A small image classifier, trained from scratch.
Model: 3.36M parameters, 48-pixel images, arch vit, norm layernorm, activation gelu, patch size [8, 8].
Training: soap at rate 0.0026, 23800 steps, batches of 128, held-out accuracy 98%.
Data: trained on made-up ball-and-stick molecule models, 195000 training examples, 15.6 epochs.
Rows from block 5 of a small image classifier, named by matrix and row number. Rows with one number within an expert belong to one neuron, the router's apart. Each number is 128 + 24 x the weight over its row's rms, rounded and kept within 0 to 255. All counts start at 0. Numbers have three digits each.
Before each expert's rows are labels from the 100 images, of 14976, where the router gives the expert most weight on average: "responds to" is what is common among them. Only what is clearly more common there than usual is listed. The data: made-up ball-and-stick molecule models.
# router: router (model.blocks.5.mlp.router.weight, 32x128, trained with AdamW), inputs 64-127
# up: expert up (model.blocks.5.mlp.up, 32x32x128), inputs 64-127
# down: expert down (model.blocks.5.mlp.down, 32x128x32, transposed), outputs 64-127

# expert 11
responds to: dark backdrop; small balls on sticks; balls: seven; balls: eight
router.11:122144091155149163104121119095163110119142145127129069107139135099157139124105122100109134123145126130150116102097104173171124105154128111114094097156156109072103163165129100102134104130157146
up.0:149130136123149122122091120107088157074161180142185182153141119105118164120127132102140129096135137135104134129125128154153102115107114164124096117146124118147117098128155151176113139104085114
down.0:153130150132139111177131144148180112124111109130131162066118117149157131140168109107113120157122131125151147108085163084114161147081160153114124166157129174065142122138125094122088103121161138
up.1:168125098134129121100084141177099129066125143147146172129103115112108134162163107138148160128133146167131130089112108141110101090124150178144147107130129099114126137102156165145141139134139075
down.1:122157112132101114115147089157158098094135145143127151169137186150133118177133156097169150143128100126150104140073111159129101091149099154162157116086158133116102118101115158147118105142113155
up.2:125138106162106135132160129103156104108127165157143083143172106140131152137137087141105130123125104125077124137162085110115129135121125167128157133101099110138121140130143129146157118135085085
down.2:118127136136142144118121162158086147144148132180161118133101114098064150096116157170132113118100169161163148123148099152132110102155124122125157122104117076110085129147085112116094120138132096
up.3:112131142101116079143167133117134150138122140102183128093125139136172117122130146119144143114075151123123134131109122125139092144114116135122169131077065153157148140096115206121130149113119107
down.3:118137171149129105147121137146159110112152162091093085145176157098172127114147147127129113118130116118104101130084132114172109116128130129112176117131149116155126111154130167149112131135067107
up.4:164146102130090149150154147158092113098101152109170151130154156114129142133154153098151095113110126117143142121101122139118120090127136149103169163121158090114109106141142149121111135132115169
down.4:167100165133166137156148138091158123141157103126118088120105105122159103108128106135091111143138118101161120139122169122157159136121151100146095131137135126144135120151134117163113103105157129
up.5:115085151111161128084096129150126105140155142149146130142124110092112155091103215141149110126066150152122166130157113127146068146094122135141133127121093138165157118110137125127147153135116090
down.5:102123109111112170117154131187148156086079113116139117132150112091087150144136130105125108121101151083155167128128103133152110113080179088108109116128130098118154124132134135142146148145110148
up.6:127159127141120137136175119117087175104161151152117163117125137160126117124147099089117138100140133066103098159096171146091134071131149123124134128141143124127104136145086124123073113110133185
down.6:169099132116114172130104089148174171089129131093107120154119137126114137106111104085138137133113150119126142144127102169139133112137112136145095113154127138126175098069141143110138142110127103
up.7:112149156131151109141105126107124130105175150129095163099149138114155149102096136153128093121117138098135135102109130090104142137099157199120126130134109153125163113152155126104094150143131134
down.7:138133121103164173117116102128118098143155119100106157092117126137104127118111130097144110143130131153123131122089099154128124149146156114165106147093110151137148134156166155145137083140117156
up.8:166118172135112111164136145125128151090137135148176146136111123103149142135135133117102136139083122124060177121100151084112114148105094123142150143111116167112145129110119185144139151148129141
down.8:119140136140109189137147125109133141115146189126167112171144146099164125076111117094128108152074100100110101112126088148103105109111119120113107129131131148128167166127136156136148148158092117
up.9:102134105106122124129123145135119111119136123152131173140112140144154121144156111100160133122129124094148169137137144136141084135079150176120145126099113171133181106103138203128137175154126177
down.9:162124172135155131125101129151113162123129144099154123130152138124144182141150101131123154097104150085159150098104134144134127141152106171110122091130138115101137161066136119110108162115120059
up.10:135126084109124127101148123092123105147176125094143132139141073181128155118105164122157106101078124110108117099106087140114122135122133114113132142182096135171137131126147137125156114204113119
down.10:134088121146139091109102132164092185140130111095170079116142152107108149105119128168133081091108164127113131174141111150142134085138100088125123109141137067128137114139150138127099113102127116
up.11:126083107125106116131109133108119132179105132122147159141128127114137150107157100138141126115116114120129161098160100123112118128103108143126150142129134138167128115156139152089126159151136136
down.11:129135134128121145139085105099164125132145132128122122120113098110177126126134128093121134131161142083152156105119125135132130154076137185097124123166105187147142140078136100106139174126148107
up.12:160127135147127135168131133171103150100106120058113144114111145123140123085152134155072107128107085128158149087124115086103124124113130132114149144149126144135132115150144139103111118152138144
down.12:154129143126099132116113119121143120119081110097133122142141080122107118101122132107123144123088159113135118173170066123108152116136112149113122132110142132130085109069142142111142149149093120
up.13:124074145109116119161103135073125163183141121129164101129141114103124121114108161115126079130128119132122133133165103139131122148110110096149095097151139124176166115128129123111105119136057124
down.13:126093172106169129158151153113137161168146097108113149082161117122143124127093132148118099126161124088125134145131131097150152149086164081139101131150100142124160137162127091125089132105186146
up.14:131110141139112168106168142133101159141127139176138149167145122073107179100110125101137153091121118154117124167151117153148129137107145122134109125100093097148132106131128163131162159100115149
down.14:146179196191120134164184118172147100090154118167113125151101168113151108138158145116126117156127112123113132131082122099111165119153132169145127140099147122109105108141107094104109101103145130
up.15:151108108112104146103143113145107129139176140147146138133122112134128131104124113123142090104095130145117146107105106138114123133101154191114136117135109138140179087116141144127142133147057128
down.15:097129123135138174124144137106152125106135161142145065180150061112135138126099124101140135105090145119145130146134084146117115111131111104132150133145121127151139130146123138140126160138095119
up.16:120108137128092112099192120145095109127128106142120111141131152125151116134087159135148106134090113127116152088118088157150108119117123145143179124096101144115134160125116134153153103127109153
down.16:120068152138128110175146119168154113142140158144119114149091108075161120124103171134147150127084144132118127120154162114168121107111086100158110134154120131134183134107135147109076142101125135
up.17:122144126145137140122093121100112123126164134154140160139165137136127108132121098148131129111142169091157119168111144135137074162104142158132141124134127105143108083112105178129128145139097110
down.17:109117122092148127155125110106135103135121153101089126118151142164132147162122101091156159115126141114112179137118157155112125132141153113101148093145086160145124111162161120114116145132125147
up.18:113118130117151143108150086164145127116146166086132089150147138118134099159112137072170110167086144098133107107088102177159116133120090097143108119087137120112139151108109163141152139130055119
down.18:107118114101114143100097136108124159101090130126127144116084137133081129176108130127136119133140136133111114133174162131116100108073157162150106190124134169119135134113134145126148116145150144
up.19:125132123076161132134141121185113145076166131104102135094096136151100103113117114100126113148130125107119149169091176109129094162120140163144110106129121140140157079073128166115121174141128140
down.19:133091090117141136129146100132131144117103108075112140109139105129065121110090120104158112120154148069115119161124098154132107113130140077114111110123115134162137098125158157108147155158085176
up.20:106135095130163147111084124131064099134144156172134123087110086142144151134160089160132111126120133126119170132204135121162098149113111085138128113106153117141164129098097166147124153116104139
down.20:153116139126104136150143186101140144108129101109122135120184161110141136101113138124119106139113106117121122083148115112116138131071094139089117121144076118111174146113134129137140161132134122
up.21:158137166124122103121123113154106134104148133144129155138149114139145104115129093106134128122076084124123126106167143136134092160101107175108121115122117147175144113090153200168124165111087105
down.21:123130118151115122099106181151127149139143164163145161148150117083140138120108135136093102101116101120145140128146092107122080109104175120132097154090109122098194130118097109137070131132152124
up.22:125121165143140104112185131161123149117195160121088108149122133122145072135134103117149124163100117083154086157108140136148117141101132122122134128128114110148163097132099190141145129123099154
down.22:154104111131142139090137116137131153098143109088146098111118160159027175103130083154125088155114121076147135145109107141111136087156099148111146127086106116139126110135116117122133133139104122

# expert 5
responds to: space-filling; balls: six; balls: seven
router.5:146133110131135114087115117101128184154149152129107079136139116095150128114112107130079141113126115127152128125105084201129146128144136087177114170149126105122152132156131154185123086102127099
up.0:115130105084128130099172107138124120102106108118144134120104128154103155143157120119150108103125114107139132139147115146109097111126130144147118091135107152142129069095089183130107162183098119
down.0:140150119088088113151123146171084132147137106116157129112114138150143122152141081091165110088124129124157139106102150175117082121120165114100115124154122153105168113130113135061086127154089150
up.1:116091119067125118132153096140132153090151126110118145105167139135143142135142173114159155130112151093150098176127122155127127132121136125119116108140095141167141142107141168153176152143142164
down.1:103163128081124121129152111154134098130151136134121133121120144144137144126143159119144119112121077113126169140076119159108091147145131108096129125129151184110160103141108119108173157165100139
up.2:097143118118114113110125118067147135153135156144095116170171090167147120144116100094156150111174149096159101172155176163156130127103152131130154113127105131150118112118129168119145146128130141
down.2:155126130114099194129091111119148125090131134171122171160126188109141158136138200101135105122088153133168169108122130163125127143108150124148126111117137148123132147081128138139113114128128110
up.3:138106112158127131118177117079132137100111117101107102143148109087140066123068107130117139146134094095135117154160127157182122133126134120119126119087114097131101159128070139106120119152112130
down.3:120148131119118140118126105120142116137084126145109129123168161127148170140110110161152169123151109063122150125143197100117134141103173128129118127138126166125172126121112158091138154136131135
up.4:096103117140113098086106124079167132127155089130132108153114095122179132149131135126109103098139131087112111111164117145148136163106166112111120129116138159153127171127115149096134147152111138
down.4:086147122102107140161155176098096133089133133155099146110134117112098118129118136127120114134137132144125132120110159130109125153124163044129138136136147125107137159198114139132130122157159135
up.5:106180116149133111112121131087108154131141131166119088148146143124170116108130071115106119130121099133130174134155143144137147132120078174095136150118157135119097089136136100155129159118099116
down.5:106147117162093119130144125117123064149144180153141171160120125128136120136136135093128122117164108129117128114090113108122143107149137112143166198119124105135067134132115111118139132107124127
up.6:087103077127169117098162116077114143128152146110144122137158109160139123113094157106136156100112194129103107109134138118164113139132133079139110110148123113161141096122131188123144116114121107
down.6:154166128099114129130117129151154097141100126144149138114153178153132149140164132085135114155118128125152174092136069158117138087130115104108154126096118134056114151122107100136144126127113101
up.7:112108128115182123086156127084114145134168101135142153142156117115109110111122111153148142116138129121108130117155131142215104145115137074117090121111121169161154129166130182108102122172117142
down.7:174104136096138140118131137178109139122143110127118129113110088158129110128131170123127165120140148154125170114081093143156106129192141112153135102119096118097158078133147114122101141151136105
up.8:118121127106133089061150142111108133156126098120125136132172129104106106132119112128142117125114122117083124127152155109140097096132150137149074100136112131176121128165102174100153130169118154
down.8:152120158100166069116132157171118145114132074100133089109140125159117143143140071121115117120099090135134146128135122136126106119129129066111172108093122112103157125137126112111132140137125125
up.9:085076141131137140071175108119098126137145099176083118121132114115148085144137140125147146110186157099157101121115185111158098155112151117123118110077127144126124122164126165100124162113130141
down.9:143116127132097140106067122126113092121136099144153144154123142079157125152131140117118168155165143124128164134185118135127121140140155118105162110137105131185102162115100154104133181152114101
up.10:107103122125120151132159143139133095125126093141110196133166136117171155105108122101135139118142118080149132134110132099127109118112138119130104105084111165173155136140126184077128135153110154
down.10:094100115114094133124135111061153135138143151098099125121162117134160084055106150106161150076146122121116124177117135166130127103127177116113124171147118138154127102159126164142139162088118098
up.11:073116107148150152072165129121127129141176125118138116115165055150149111138122158161107125088166141122161118123151108134171097139127160079109136130126085096151128122171137136139119111144112135
down.11:111092125153151110114097144127113151130150143109150152099144109132118128092159086129119108076104162114090140119112113106113105105089161119121136145144100119145153111183151129146142147084131148
up.12:180098147138133132122134140151126185123154175064129157146125145110138142138120163092127127121075133113189112123097080146106151099107130155112103144135120113118150104110186135123083160145100113
down.12:132156123113145140186180153099119109095155122144102110139122134158128095121143076118091118143130144119151138139141186124130138157119128087138138122129125109144089146156086135151144115090152143
up.13:078146107112127118107145130092109128141134126162099125134118118144149115136151100099137136112152126095112142188137172116132120153093156183124120118108116136182125106148086174122133177152148150
down.13:111150130159091153108131135155182135133100171152140142150132136118129103111107140093137141132099133094114122117127114134127134094133134160146146151118142142099100154079141136147158131121127159
up.14:117117092148126136109165127125122107185142132175124113186148123125116126143131096128123143081163140115158090137130134151164101132081148133122124129098079148124079136138115137132123149161148122
down.14:101151118087141142135147134130115150070140130145113110126114172143128118116093102137135133058084190096108135137129128150144147089155122093126166155122115076124145132173112153169112130127109129
up.15:113109144154119127133120104112149113115101095132103108142138162128151139126137146110134158102141115135144115130144164124092129131112130187136097088166150140075159132099139186112133140134158109
down.15:095168130126136171134120131094124121092106143154133135137101152124132113107134181113120160136102098170154158106179200152138108139155088177141112079137208161088109128133108160136155155104120117
up.16:106120078093127143108136122141136157067134124092133099130119107127157123138137105108146136094142127075111127141097152161167089151119170053119138128116142131122141158143124150150156124127150150
down.16:135088111093135139144121138129090116143125126117124119081138125177145151148154127103125144121127138133151164111117078144108104114113127108102137109120155146071155149142133130124151147142115144
up.17:107110125165133121128176126124134097121179151137144137158184105088169091086123124158129112117115113097115117111152115142157129115111154084131138132117073141149110149106121126130117143131115139
down.17:151132138147105105089116154091092147151109120143145116145090146107073124109127163151142121131121120153127142152170190139128086093129140115153124144083110090163123142122120189125146128147112113
up.18:117126098160148145096127107151115121123126111127078183145139084133098127144116078090141158059171183123151105145149110171161095136107181132131112119118101121167114106110132162133148173084138157
down.18:142117122117117176146115127144141118160130116146125155148117143126142131160089156113138152118110120108136142086141097157107118162135131122131130159140146185102140136074117099139159141145121139
up.19:083147123145127121088157149164095112111143125186153128111164093130122180136147132122155136114126162149094155091102110113144088165137171073140132124118060139147136167120149139105131151120132105
down.19:173141160126089103124123135148115151113102148118135166108116110145147149154156104098110138092079116112106127129116156133068127116113161144116148160111119138090159122143164123085095134176105152
up.20:156114173145141140106152118126172154164140121122105131173162138098155077130126148094118129129137116076142080124110143115128142134105153185116095128161129149151117142096151151119122150128127177
down.20:134153131123126157117154148082152083159162153190125175168117156110090140102118118151120092124130145099115119108163122121127134119156119140135135135120107095157089152125081133122159127156121092
up.21:105125124120141106111167127102130100172156125086109144131172139140140144136104107098150145080127149078159146142157137106159106144122159119142137100160086117127151091141090171082124150123114149
down.21:152160161150094151150144101184133135123098135146131143177116125085136114161118156098137118141121120118126083089083106150111134086128137122171143145146121126105103141138089108115113107115102107
up.22:097137073095157157134171132115124110115135143157137104101144099166156144124121107138127126088152143119116124151143137134150136172116153115108118120129135135171110136131110162118133138145110112
down.22:101118096102135141131150106147138122097114130144127131158164161183099135195163091122147145109165162113129130162097093135126082173140106138115136076119136120160123112108100151160142145109102122

# expert 18
responds to: small balls on sticks; balls: twelve; balls: eleven
router.18:138155126166139157088149105089145132139152112130089078140134154103125131106132132123105126116104126080119112137111129170111129089156116095140139096125135125131145167163136144171120106118121123
up.0:102111149120111117158121108142097103136164138168123147116116114139178088136114140146119114137106109136121155104150177104143080197097118147128119117095127156145171133091114167121121153124122124
down.0:132121138126089143135122172151084148103097130095145122074159143122146184110130104141101118120141151106106149114109116080113163153149135125149107135158089105172159124124122139125120101114185106
up.1:132151123106095084111181165121099112067150133161103143123133149163155122158166140094139137132125092109125160163121186127076106152108142124125113118124140143102155105130099135114095152114142170
down.1:156130137122126106111115132163159147137124068102162134138160111103085134122104117143126143134106135158152145128126106163189115141122135171153119093112089130114141143086126123102101139099133105
up.2:129097142138147087100149103155139108121126158138141179100119138101119111156116137124180139134108108135111099148115145146154112143102108119128076125129128142181169131075132178113108134106111117
down.2:133188139113077144131134130157106099103115144127106147133117132115087121184161138087153123134139107142103133130094103143108124138135146159167140149102120145119098129092109130093109110136122100
up.3:141146153097119084135189146112093133119156122169144128089110143177155099138182100128121107136156159123122154149144144115101121155113134159122147123089117123135117112126082167106119146104140140
down.3:165130146144130123108124130159153156120129128105141114117109078119142126112123075090094108172130134102098124114125108140119145080154163166115121125110148135125138122103157107116164144124091108
up.4:145130153141153107121135139143063135148161101123103178126148124136128118105132139148106140157149112147168160114124108103104119164112145113123118141105119125104141073156142126121097118135152129
down.4:125113133128114093115097095119168145112145151122087152151120147136159128137140145102166171110148124092129140132108190144089114137108150153116128108094160171103143114119156167110129141159132160
up.5:126107179109102094127200133123099140138130125176099113097116156131123116156167140108128111128103131081140147152145148134114130136111156129135110117099110123120130090118079138120084154158137171
down.5:142073110118131155135135146122157159109103122073140112088104096136100142119124113101128115156112148113120161132132075127138126110105153157118111134150125157133155108078173124109125170132123096
up.6:106143157107125099125162113118135111123151110208150140130144158139143126154146095117134141096162103084147152162125149123130124138120140132136113088094142144171098135143078137129113135142126159
down.6:123143102107119123170145114094166108131149091144106122144100143140154123126111097089143153142155099152140105145135136125145150152112108153138105111129153158130119101123102130133125154092118172
up.7:125125164113147153125119135154120133133144140108088177119106129093146153120155139105115117139127106111117124084105124108129144159113174150118107144114116168121182133068139121126127137154137129
down.7:142118134113146143148152127098124111105157120127121111113091131144170094115144101101088117133092127151122143133130142127139162134172105098149129129168161120135120102126113122174098114126106121
up.8:132113164115123109134130153137095159130161104119137175092155123130131160127139142098120121094104157125184183140150118122115109151110162139102129146130133174135168127131132129119090131164127132
down.8:158116114120168099109150112113167136113148112108136135104120098113090131127123172123143156069141143136129075135079126142145101105092127084128101104104125102149137108135117131122129115105125165
up.9:134145149130108123155137137156111113174138130130177188127119145168136103146130110108106119155092149146133158098111156105128080137105162160120154108132131133151143141096113177125096132140149126
down.9:134142113133136131123103121123124112142128138081145080119139052145085163105116119109112141051142152131099101159172115143140127142111160146124152149150098111160105139131128124130121135127115129
up.10:124157182101098105131161155097104112120141139185128131151148154126125117119135133103128150105135105108124161167097151097093134145118113146140117107095120126126133156131091179091131147154102172
down.10:114102096135105165115136125168124170121123098101133110143081118129100149143137103125117120177147119113143149117183080165140117121148133158129142096094132118145120124078113102126130137135101086
up.11:152102151120135118125141145133132130121174082126113148099126135160161150132134075104134133171142099124151165141118153120117120154084128139087113153107133153103135158131125139101150181149106131
down.11:152109109111145177119100098191131125080132111134112142111115145113129154134162147088130161138111182130162159106138122168122094134094132112128135117101088160098160137106165131138134141124157096
up.12:120127128102106105079153118076100138111131122158127137162100127132137133141172109086098142103133134107094115159133144128108135123115161135144098108086189160170118104145120141140083162125126134
down.12:153127123113113131142144101147162121086131088084060131141101151172099092133097117083129121136120109087172170138125091162131143125118157122112161118141135143130109130122151097137128152114122136
up.13:116117139081093122102147112069123111107141134170107125188127169131127145147139143101137150109187095100148138170134145151124118133107163131130113108096171151178104158138084149141097152136128163
down.13:144098116111136144110136107179165162086087096088085110103110130149110136135147092073112108145130142142144154114126096188115135095138157138136132104130128174096136102104148096108127134117109126
up.14:142119139137115148092125119190134136132136153126095175150149108126161172149131148113149122105113093122153180119118111147088097135083170130111105132112131163128180127112147153156099151152143123
down.14:148100118121071138126151145113172140111149112114142094136119136068115119138139187177139129158099152134114126133139091152123119063111140115107122110120103101125130139113124099086134111127127134
up.15:146127123123131151124114128123069142089120093164116160152073130140156150170176089141146132166153106132129146115146164164111100146107105187120106105101146158153151130092091166125142151135136154
down.15:113093136182132107094114132154147130158077143088195116115151129083112114127134166131104119158114125117107129109160122134123130042114116150096137121087140109116132143096142095081134146115140113
up.16:115112134117135132136148122135118153100186138131113125125087131112159099146105084102155121154148097119147109151115160138179097140111144141134112113101147131136119114100094156112115179108144120
down.16:111114122123144142142153133173122154119077086115139136102151131124123139195124119100124118185134116155069144105094138106123127119146098168118112121110144104093130140129148121108098123148120157
up.17:110145181086139117125095122124091128133142118159097180112127075170143137157137110124110147121134127135146141091148139116124110173112162128121131112110131151133130146132124179132139141146124135
down.17:129102143125149126173156156164128128096124141121140105128125109116120096141096108113129115155148126121109089103125120110134158147159135117132105128111117092120156166121123078160091147109124113
up.18:104109135129109058160149108146128158120122073104151156071142135141163140150160066116132116142116133107139141125091158091097104103112159133121122131146125160139174126113142132131126162138134111
down.18:112169113107155083111141136117105118099142069142172121131116133118097126161140106113124142125153107148149082128123070137152131108148130083125138130105121109168099128155152106143152078125070108
up.19:123097153146129117113102106132123130135157126144102150142161130066165103146108129163091147096118137141164149073129101145114086107100158152132153116179094136166168124094133111145113162109135137
down.19:118148182122124132112136133163180094169134147130109162114136099105121102152082105137131127127133129129124063098124102112163142124124131115153151163119077091126113165135142174128149087100153126
up.20:152087121153143077131097134158129117123122112137100160093102165097085149140131164087105171120113142158125157122147131107110108095115105135145145110071122107121135133071136155127127127147112134
down.20:136079155163143111150168151156119141155151146120108101125109120129118087135114085160103140144148103132168133161139103086144165094126133131107126142127087127130094110131115110106124121107143138
up.21:153139121140123103096137156166156146108132095139141175138179118128156166123159172128149162112125134122157160111170139113106096116083163130130120136105078140114134077115146107144114164129119112
down.21:108127161158113098106154146109166087164114093129143107132152142135107126126100114133139087145143119119139093159130118167133157071120169123121145147074137092092122122157121128121165152106132159
up.22:123110154118164104160118130122151143105147131096109174108145140127147189106116139131121128173113127104145148092111105114117096154106144119098115132134105174080185168113198144148143133148144100
down.22:126111093073133151131115116112121153116137138095112115118104116149098161147107140129155140140132157094151112149142150184122066104081135079113128112146112117144167081132156169144111125128170122

# expert 9
responds to: dark backdrop; balls: six
router.9:148155114150143123092097138107116120116153143101126071147149160099112132110111143123080120080128107093139123093124067187145142106156106107125145123144109086132129151115137123148077095107137105
up.0:098098132151159095100192159072149097128129114157133121130187119128141115086095119113150112140115126076126122126145134125134108140118127129129134116085130130091154169153130167162116130148099166
down.0:163110105129178170097107113090103127103093133081140183094114103123111135124137112134137125151113146140127129109162123147123105150115097131159069135160146149166176129108150163134116112136142125
up.1:115120146164183109110174098106122120165138091141120129128183125127122112120108111104142133143125128095167128171159137147175094141103153144117105099119107137141158114165137159149125141136101151
down.1:082124145137143125141123143072113119107104104143137107124122106107141123116110132153128146095155139131115128152162164098100173152094173137122108205170124152123143131138146117093110122129188140
up.2:096144174130130096088148114126102121148119108158136143148155108110154100102144101153135109126157123122128122127166163111142097158107158113120109134103125136138121138131124182087124145113146132
down.2:126138097119145149144108122163117120135131153103122115150146129178146134080120107094170131137123146094136146118120140118132094139094126105076158084142119146127122170101146129104183170147097122
up.3:113123083095138082113133100113098105087107084133120133099110100155118121134129112118164116092107144152136174138143121107095112167134125139122146139095172149116116142097128154115137140161114160
down.3:139134125129102141125164134120125112168100142107145152144140117143128150072136135148097101102120096133114121151126107105123166090148130102131139162146151127089142120183146109079179099142100119
up.4:098107129159144082116164109141095101156157116130145115112134137091174117101112110128124122169145147102151129135152150095149124161098111120118120131109140120133116119143114179095133147139135121
down.4:090171100145117160158104133108159136160106145100134116180106170122132155129136090145112155090159134105151145152151158112101141116106096127139127145137147109149109165144104163121110159136116119
up.5:146079162158133073089156153102098137167158125140117146130137084116131099144140101165153093168108137119099106104139133152174113138123104110126118108102120120153144106175092161104117173132119153
down.5:123106113072145131106137104083117117128140106138103108119138111159106130093098099068128127134144083166133144176166113160121119133168136143145106122149161121164152100142138136128163141116129135
up.6:068156143108134078137191108129111101137143084172140097115161134152189077140129133153150090107133134148141117137148128098137112161124111104111142130113136146134123131113101168113133136171114150
down.6:076123117135149114121135120138159128142177158126137124145178115138133135127092109096163108136133147085150104139112126160181117111129160126149126131167083121147156128111151097146103161088096140
up.7:129113177163121059090133128121139122124155148121160113149162122084158133130087084131199129159103107134119112150118093152137104146141127152150104133104111098133146115134123172110103141129107165
down.7:151122136157142102095108119137172120153118115142125107124142159156139133182149127096149171145135181103154139111121134125139112091135143092126145117182118152102132109121137083134071118117152129
up.8:127156113136127103108130121124088132109163137141104132161130143143147155128141130139137164076133142104142133141104142115145080132113129150141167099096135109129136081080110135126101139159084129
down.8:131152134140149154122126148150153146126162135154150126163128119118118109141122130139119157143141142123119089115100159143175129135094114123174106106141130109166114126095122116181115081094120139
up.9:105114116154144135079149129105134119177154136122099095166181119093129151122074122145171147092113116130167129128143131131182134172111075125117133133103126100103158123170128152134145157115103122
down.9:103074086130117126144148142123178126128082098149142112131130135133111153145113130124128120141126161132159112146153130163167150078079166144131123082109053132114138100181102090157164152131136090
up.10:139141146123136118117134155094143131098139127107151109158144107088160122097149163158100105091145128107067096101149145131122133160132133100113142129137132088125088136152152125141165125135112112
down.10:157124118121136134122098127151142124131062142132124103148108139104100137072127135113101092143086098157108157142196124126119124082148130136116139130116147115105121139116099096088127140129100082
up.11:093126114132103126117166133096136092162120106178105100148148157139136095166137115127142143129164119141167099169164130117139128103126107128139142120085149129102095070140068167138184124137106148
down.11:096133129110125080107137105145102134136151139136099121165140124149204133151157127134146150083118171085140109109101127144131100126146137100115133135114098154111119166107137160136123151115145149
up.12:133112099118154180092121119080106136114141159174071160156116129130154169161132123126128124121151183124124154156129128138130093145094132143130110113124134146151141058097108140179128140144109147
down.12:137123114098156169135147099147162114058147079160093155145125152145127118138152121132112128157142159141152123120087163151137088171128120089135126075111142130126156130120133131182128110103143138
up.13:113125120098136116133178120114140102111089112094135129155167104144167134107126120147130119061128109156136097183184128103110112126120117158134125129112099117120116118158112180135150117136140141
down.13:120127103106127165136077120176107157125119115117105129153144082125174149073104145124134127204117124112142122128172114120115068130113133083100111101126125153132169090139155133126171147152117141
up.14:091080098119123088098150161089125092132128106142091092151130104118162137139105125151166142135149147102159128147167160110124135117106140122110132127070132139116125128112100161102150152170127143
down.14:132077107124166153126087073118129147134119113077136087111113138147154141129113157077134117113118148129146117138141106128132094129140098145120080150172137150106163125080132153125140154167110137
up.15:130120158113131071085146134135107134124117150133145149117134115159128077167148094158145105169105124131122096113157126087121111181130106143130108129076178127113153109107061151156108131155088127
down.15:136111172162166098132106130132145106122138113137152147087147090102143121132122160123155124153159119147109142127121129118121152111112146123155118190143135153115161114146188141117089130099143178
up.16:175112120079131124109152145104106145100133119128056124136134103157153092144102111110120150125118133083147111177129100120112131121109129142106139121151127121141130105139121150142140142179091140
down.16:182101121131145152089094102118157151134129141122081142117104114099144127110126144129145176163140100138160130096144155183135150118140102139142081098123130168107139092131124118129105139118162114
up.17:109133119163152115116130117089118136145145150150126136145164133140149173138122075106142150126130124133127123117157117134143101121118084184147141108089114172124168129103136124154141154099072101
down.17:138130145150157119116123128164144139130130104137114158100114099128147136159127095118095143140140098136113119055099149121126165172132109183166091090167103134115133127097124077157088092114139112
up.18:128134124126118136105170127115142140151104116153106122159133139111158101152136104115146129112111127108164091161097149136109105128130126180148105096103153110124142103088108150127151130163095126
down.18:103150118115111088152159097099128122143136093141130071165144163114147113140156124101153151131126136140122104147106151141109136111154072111145155139104184103116096128128104138163124107105096136
up.19:145148131146107138139180137149139140148120136109161167149179143119134110106128103093115114147140103102081104139133143129149167115114154140124142133169095110179096122115121113096142135055118163
down.19:132165178171094129153147155126118139151130139139143080151123109116102123066147103141088101149101116123111156167157154123129136099121127135129130142169131084129079125131101117132128147079149115
up.20:097120125140151092126142109135179130142118076154125113095125175131170093155102118133144127170127134078143106066116105114170137118120140099171129107117107160107127145120111144139123117119143162
down.20:164114110108107134098129131151130137160100100130112090169148142093126131093113095113150106158110136091139113156127077159162151099135156147117115096135058116116109086126101116122136155145119140
up.21:094136077106113106111149130124120115121110112110153107109150106101190127114128092108147123125114133078130138133113168106162124134110145185123114116124140136123170132127094190108152178144137139
down.21:091142128116113131122112130051113131187149180153147108137116135143139136100084139134107093109115133105138100138174151127141127146104097165136133150125138131111088101128079141111124169153109111
up.22:113109126132179135087164128126121121138161119148100149143161153132136180126088113120147134115125174116148111110108147146123084165100126140134123103104114137144152111135107153153141149152110160
down.22:141105118132131172131168125073145165094094097123144095134109161082090101113100168155110130126117126149108115166129129128141183082136136111143123145115141079144135082121124108112139085143099131